From a checkpoint of a small class-conditioned image flow-matching model: activation gelu.
Rows from block 10 of a small class-conditioned image flow-matching model, named by matrix and row number. Rows with one number belong to one neuron. Each number is 128 + 32 x the weight over its row's rms, rounded and kept within 0 to 255. All counts start at 0. Numbers have three digits each.
After each neuron's rows are labels from the 100 images, of 14976 (inputs lightly noised), where the neuron reaches its highest value: "responds to" is what is common among them. Only what is clearly more common there than usual is listed. The data: rendered rooms with furniture.
# fc1: MLP up (model.blocks.10.mlp.fc1.weight, 512x128), inputs 0-127
# fc2: MLP down (model.blocks.10.mlp.fc2.weight, 128x512, transposed), outputs 0-127

fc1.30:145129143119114118125133200098131101079116116098117144173090146117160197176135090113160126125109109108184130134139151086131056135119128091159143131082066135101152066090156101158164083066061153108174101159167078124072150077128118133159103138114145138125132091102122147159149105122146103119129116050172127094140131125103167102096093204123141145139162156147076110189119081073117098100071
fc2.30:126107124143144115087130153141144121151155104137160068148120127122048089145121169131178142121174105155234117183107176128149165112149154144156147127127087136090108135111096164155092137096154126143102043118085118126172148134133086180119163176150125107107099081117103187104111102114142188180163160116123137117179138182151115135107090118128115160145097169089143090145136147066093156140228
responds to: barrel; red walls; largest object: barrel

fc1.147:174136088111133164111138121103085117119136145108125125153053119129107135129115128114111139155118154124159142095158113134100127164198093127102045040142090086186140174096138146093138167159159146115082134123191139124096173091150213166124163080096183141086115100175116129205129169138163144105150150117163080182123106119109151146114144181045170097114119170127105127133153168143118130136142
fc2.147:158164136152098104093135126123072106145152117161151111156113137190113210135113065138094095134131185098158155096137112133061111117155126071132134120124175138168131127112139102101141099107152123157172149118099091115150047112158130159135079125032155140102127102118110117177115078133127175108101145176110065133104101135096129199121176075190156071109136141087205106142118083140146120134127
responds to: window

fc1.471:083134123138125127120124102105146145160111138115117138108144173117132070117155096165112136142081084169093111138153143134153104147180159121061121143123110134129143180132111152140127163148172128127118119085186106111067128078173086125194138083141123183208199084076092091127140119154106158107154124140164071132063131159077104097163104096139126074160169132144123159030154138144099136163063
fc2.471:152121142129166156113085106125117114103108156154102198106067113178193181116129113137126107122128152184057139136133086136100152125168129115141107131123097140191133155148130172138152072078122106094086160134121135135108074145156135139115137130131146116122116121148185000110109136130116090133089065177134078096088115064120130173100137170121121152077086177115093111088146156153117155129112
responds to: count: four; ladder; red walls

fc1.15:105158100111148073127098129161102147189141138098102115083138165078123113083161170087104139108168132130096067114150125145171091189150166156137052148131109113151164143119187159157194062128121064124139195104153116136160145139102123158123104103140130091133112143161075114187197122105169184160161171173078141136087170138123112107132138093106146123114135169151136115131078147148140139119211
fc2.15:115109126140143107130133139081142143085062126108073130139143163106089138140135066143162106136109160128017149096132166122149193115066132112109116138154145096123144127158072078130130175183146141135091120149114159130077061145143087151158143186107126073063117146110142196044110120116076152150138097105124131121156141150129109097165093122127172127086182115156148087107147147147094134072176
responds to: count: zero

fc1.437:095112136163128140157085132121165121122102088081118075169141048113127109130157133120184155080142139055167100122108133119103140144176118197118121133162139140137120191116119095125122065105182135117098176127206134050112141088117134129146128156166116173086137127154109142173119186099140111155197167065152141122114160142078131100045122127180096125132158113071123117141092130084169129155121
fc2.437:111109119117140133114106132131153101125128088119155106164098154139173145137097099127089091116154133155148120164149095124123122110076132137125122141134038128116133136103109201061133107106129139121138089149162121152173113083121002133104169054142102136143083071157141096100121090141143149166173178157172086138108035116151136093131116121047139137100148138147138110086106166186112115063094
responds to: robot; largest object: robot

fc1.58:163133115161166161088098130122110161121097122132135112115126115116191144136114158155129120082108111194147114126143108122213085113042130134142117161093062204086132124113133142134114158124144201183148131053118160175148116116142134104149095080109085136115165084104093173084097100148119112111129164107212154122124089109142143144116150096198119141137130156166102133067177156075187125145120
fc2.58:141143117087107123128086175120163103194165090072126148107124197168097138127148101158170167117150107146084170190167096078053187144112128113133170111122079231146104107163132070069134129117147133125136135104120108147153133116116112172112087131143144157147097111135136148160131122130128130112181104093131130124118117121145090012127154214130097112124143123138162167107127121119181121128079
responds to: trophy; largest object: trophy

fc1.21:163186123132128103092169131151121093089139166066207117137146122120092093116096045079072138176090201146182108168118131136077153140137171143101113146149134082124116105147149084151146088119161143133134115142116105130164137136139126121095187124087169137126145106173142096195112142107100117157109076097152168078124128133109125082110053139134106134118194193115049138133156115183108141128146
fc2.21:120140115144143148132149140141146143124143141128100115182113114098127137131111082136097171122104093093157137159129096122029106131148176122133023108109079138042117119136087097159106099119114136120151107137121091130114143068112103127160155117089175145067096163105122217164090113121070124121145105114162064152188158121149102096097105200132113066141194098126177123122130081112102117102102
responds to: count: zero

fc1.186:134094091139132167112099117150133165128106148128135088140145156124095128119089194138121107142085200123117214127113129182097179147114167129118096094097100094169090156109153134120146089129138080089073130112170093156142114153137073137125117092095134131121100123194104131125094089096113188026166135090138133167130078139092134132137146129168113167115123180102115113170161132066096127114233
fc2.186:127122118119133101132128105119141138133164125137139134100133123089153137137087131121157128113153151183124137118162131137107111127124089089145064106141117085144129118129086186111134121153131115093179130122063138143167147098123227120087122137104106226168181083158129155127130088144167086075135121166108180112123126119130109153184204087186111125116131232118059194184134141106161111122188
responds to: count: zero; yellow walls

fc1.82:125149123086079132115161055168032088100115119060144102143140111088144093186121163147103132090140123126126162110125143172109128124101114182153052120142076123128087119140160139092115116162124139158184088117089126167139177073101102114168119146077143111159110090146185147140104148044113141157112175146170129213106165147168147157095106133108153141155098108132133123104143098107084138169170
fc2.82:130095137119143159121110132127147133155125152083163117142069144245081043122140152144123119150167100173067125160065121160152074140099142144143105150134177113141127136194141156149110125110137115135113084095154160148127076127100139098128062123126064115146152091160122129184117147119175185100134147102063117185096116122124121176134113120136101172162138123101214100179122104177129108120163
responds to: window

fc1.406:090216106145145147186136097097231158149124149138116107090098089115183138089127051036124061129113129132145086153118078149131102190117115128154134185136128153157109145161085088115105113104069108133144143104130163132135172176088117124163176114133074142056154110135130135132142144165205167133101097148141135129133092127099110111142124103170141127151136129164127140163119162143079161148144
fc2.406:135126109102158111173135168140154126119116114081185142081121100151119084150126088137148158133128112181127121192137177080098152149114159095133119132094165067174132121177108108127126166141115100114147180136160154137141100151128149122121129102153032079200120158103127096074152123119147033195149112153128166222121125124134106161177126130066122162075095113136178102116112071148104129141108
responds to: pink walls

fc1.490:110139115101131145104187111149112162168104121120120138112129180120140038126103114104158114147127141108086114136168079156145163166188057121112089140105130171144148112226120154175118112082094105076222138180157087152133126136184214149135135152133124097162171161118101137162146141172131146098119079150183113118104088164158148115165130137175095104131118146150132181097149097109102171132119
fc2.490:111097141165137096127120104118086170120210132113083118150144119144138206119122167123071129116124100120063133100116167181091103121177166127064135121161105123100114135161171118116146133097124127155069157146138120148090081090144005119112082061109118137079137171140141154093120093149126133093091102139132115121114105132106160125168124117067113123061123092121195073112147108073156123137083
responds to: pink walls

fc1.361:120139113163085122074112111146127135182149100144115162114150171114096111077178168187146161200094135129145173116163097138096165128086108090091080144128162106190098132131145193122105131128193115120128079158133175124134109063127169103166152086135071145115102110121101121161202131165134042080128136154150176085182112154110148064121181167150136145128090142112128141126156173135153110102118
fc2.361:144084107125126088157107109104139230077125116162124159106069169113109156158106150127142123104138101174097098069122156104114148121100111135153080131112171097172122132198110063097121079113114142121102140120161096154118149075133111098108055112120154123116157097159116116114106083146164106092119068137126157194089109122148140187211166078129189194132160146124147143121127125137121120096201
responds to: white walls

fc1.207:149056081201168145109131132138136137150109131150116137141116131094131131152127106138136169152121118153120169149094193091092111058099172146124060052165087112118195217132141134140191149127135188084136067063166118053102161117182141109120136149095105176131149102118116121145048166119128104078135150166165134112118185141140164143136130099122135128127130139110105142110084143110138116108154
fc2.207:163128137128125108138123120097139068106104125112107098127115128081206122140144096135118148126141095105137121146132042113151123146201137123135000127111106137129117117085131145114119108141119118121085120151149116119131114134110207117146070179079138200128022115130133130107153120131101078127112084121126133138130126135125112081087031161143164151170093145098140122076116105075132167145153
responds to: trophy; largest object: trophy

fc1.204:115189116141162088142126161145105154126110093112091151132083160111109103074137137083136090148100135126105075151116083155182129143115116146178131137115144178182117145130144131110123106094131076134150170129123036133125123152091114114137133098123092164127122124075186114212200140139197158129137113143095143117191184139151109102135213184170097118116103200125100139061128112171140100156101
fc2.204:084130145108105163174133146134125121109124147139059137061091153065135170109099083122138137162155098183063147119063166094114127096111126138133140110135147175158151137169203054146094154137113133128089131207140134148155118158126110137180101075142096126173130119129158167001116113117150132144153150096104164146139106109141106126126150080097120178136132165136117102086125108169142124132203
responds to: white walls

fc1.482:152147093148145173117167148144166117148096148135123126098126066084114068157146101119115110123140160181121129113071138134153133162138154088166121087082097163062140177166182135195113078152079148139097112092159085115140152094122129145088124088130106123058122123094127110069166151175111149114137135079167156119134105156170181196056173089115123199126160175119163125157116119092076139128141
fc2.482:113149117139139168165104144091068134126168183135109137123091151192155054141092164128206176098136127184150105133117187166108161149114184142126124134123112184192141147190101157134117129158124094095164138119161197143155078153115088072129115086187063109135111065136148162167123149112129133114112180126111146092087162165111132090115117105103172108119160165154126122117123104087131146178181
responds to: barrel; largest object: barrel

fc1.314:094144127086139126167153144116108160143169151158120106142130138171065108112122157062122137064142190180116035197162175148080122173098118118146051129108131118167129130174128174113118137115149117113106141098080153098163136142139061186086137120086108145146184110178077153134106100110110168151185131111171143149148189123144160123075189119116161151095137162103118109147097104138115151147160
fc2.314:116101112132126135140103083126053180144105090138178062077170093126157116110098123164094070117148170170079115150103122100136122134116114139129077152148172110129160103061149158160133179093147123114188129155220112108098090176130204155128085131136117116198133111132143138085137111129112115148153157102099149132113127132099111069109199073194146174143141169142160172098120134101108110111160
responds to: window

fc1.313:193090100134198154190173115152147088095108113106160126089097117143109148144141106123136107150150157137116185125107122102124051110143161140131117146120047075111163150098119125159110153128154178151158113084149092126139119099184082113128143128086088099133106095070107132110032204036134153081156143107151161117147133203140154166149160110151149157156142158106102142130125128148130103086139
fc2.313:068152123083128146106117132160127142169118082126139154120184112128184118143099139141137142136107096174103105089133105085139183128159112060141045109096048100103114157136116164130119140143122133139160109108132116144112088148118117130126109173118108118085027062130182136122107147116101133135090161164115140170105124200126139082097104144111101100094151174120033123118111178180091154114055
responds to: trophy; largest object: trophy

fc1.415:136137118123073135060151153082111101160108109190096165066154112092121174139133191134141135119163173185118110105157152166119150131114057138140108104090145141166104178127098153120198125114086120023198127116153089151121104104141103196173117130104089111141137129117116142120151107148142099081151138100131149130042067124142160123123102146121149112152140148144153150179147154087089185167112
fc2.415:138111145140134136133114139154089146114123095151086062155105115109139141142133107124089102134084139203088118171140107170165176122098176164125123096147152105150147122142139125106127146135159082126124114130141227157109132021114213175119118153123111180133139141145152109145116103118159118132136090146119118126129134184093142062147102091125169092091086112144179173255151120086145148147147
responds to: window

fc1.240:128149128106145134117118093152133085157157131155196194169157129122129149145111144128147138049091104139132111143119115185136148203088189103088157125112073118155097157129109149115110081173166174131125090099048108134159104140110147200121148128177093079126112176180135149163113069074136075101126151089130064113133158152083139094088116141140152135141181099129108104146157207158146099119116
fc2.240:154133133120083107117125140112184151162142162071178148126103130127126085131105130100108138139163098151130087153105095166177127141059075168089139116119119136184142143138130127162131172083130126133147117117209118132147192076138127116145124168173144121146187186104133087094106090129089130045141137173173072108091147135104096106089121081035140102081095105170081112079104108164098106115156
responds to: pink walls

fc1.110:142125085120128111107173136129122083210137057134167122176073087126075133129149149135099122105110108139133126117116116070075126122172107165131044153149112089132149107138140143121146083143169138141148082047128116158138166113169093110052054098099129147174062112121089156133098130150174127154116111164166204153082144157164108134140165137092138150153199160107103121156140093126118166111131
fc2.110:100123107144136146139137139126107107130113133131169115105087111193123037150124140126132121127143100135072093138148208142131096113138153124069090134129162089161087104132123177172139147137114132136114128113155153131109086168147190101125123116118119074183187074127110201153125185148198159115098133122107183072132126112167132148138222094181167167142112185088176129169140103075122153106156
responds to: window; black walls

fc1.358:150155164173097124173130134139134128118118076113173104075134112111167124149148083115129114150087126161192141153136091087164108152107146161106118105108146113082101124135092118159143080147154096143151133074137109107134178093167101111168161191121158182112134038128136082131112163157206168176210088086160085113134121120152158069121137197092134074153170113114063145148098116120091118145126
fc2.358:160137120126112132109114151133086120123141164172206132186098167152118122126110109118154164118129152099203099144186161152067146134162145102111074122117118099063130137137104212154133111169104122135108165142122108131176063132126181094129133155092121134123115098102135177093151163125099170164107131175108038142106140142133106195117044061120116135129134166158079068103129123142153073136116
responds to: robot; barrel

fc1.107:093105114142130161103113102151119134171109126140187085081088096121083192133141087149103116082091160138145118183186129157122135153130098112153134140093138105137104164137144125167128108138154127143149143089060102149158147168114108202086118175129104156102079128178131136106093170197181141107118207062137074180218142106068116135127106145133122121162078153130175124168090089107132110100138
fc2.107:101150126156127111166154130126100195134147148121158152116156149111181055069181093132165139114169156149159133134174171128195092140127093161149141127127186071179136129057122148126114117179091112157077146126172134110110129115126168142099180112096135148146174135179139096152112133117150093132132137244115121070134127139081116124104106058160140111086137157137146120125132083203148117144078
responds to: pink walls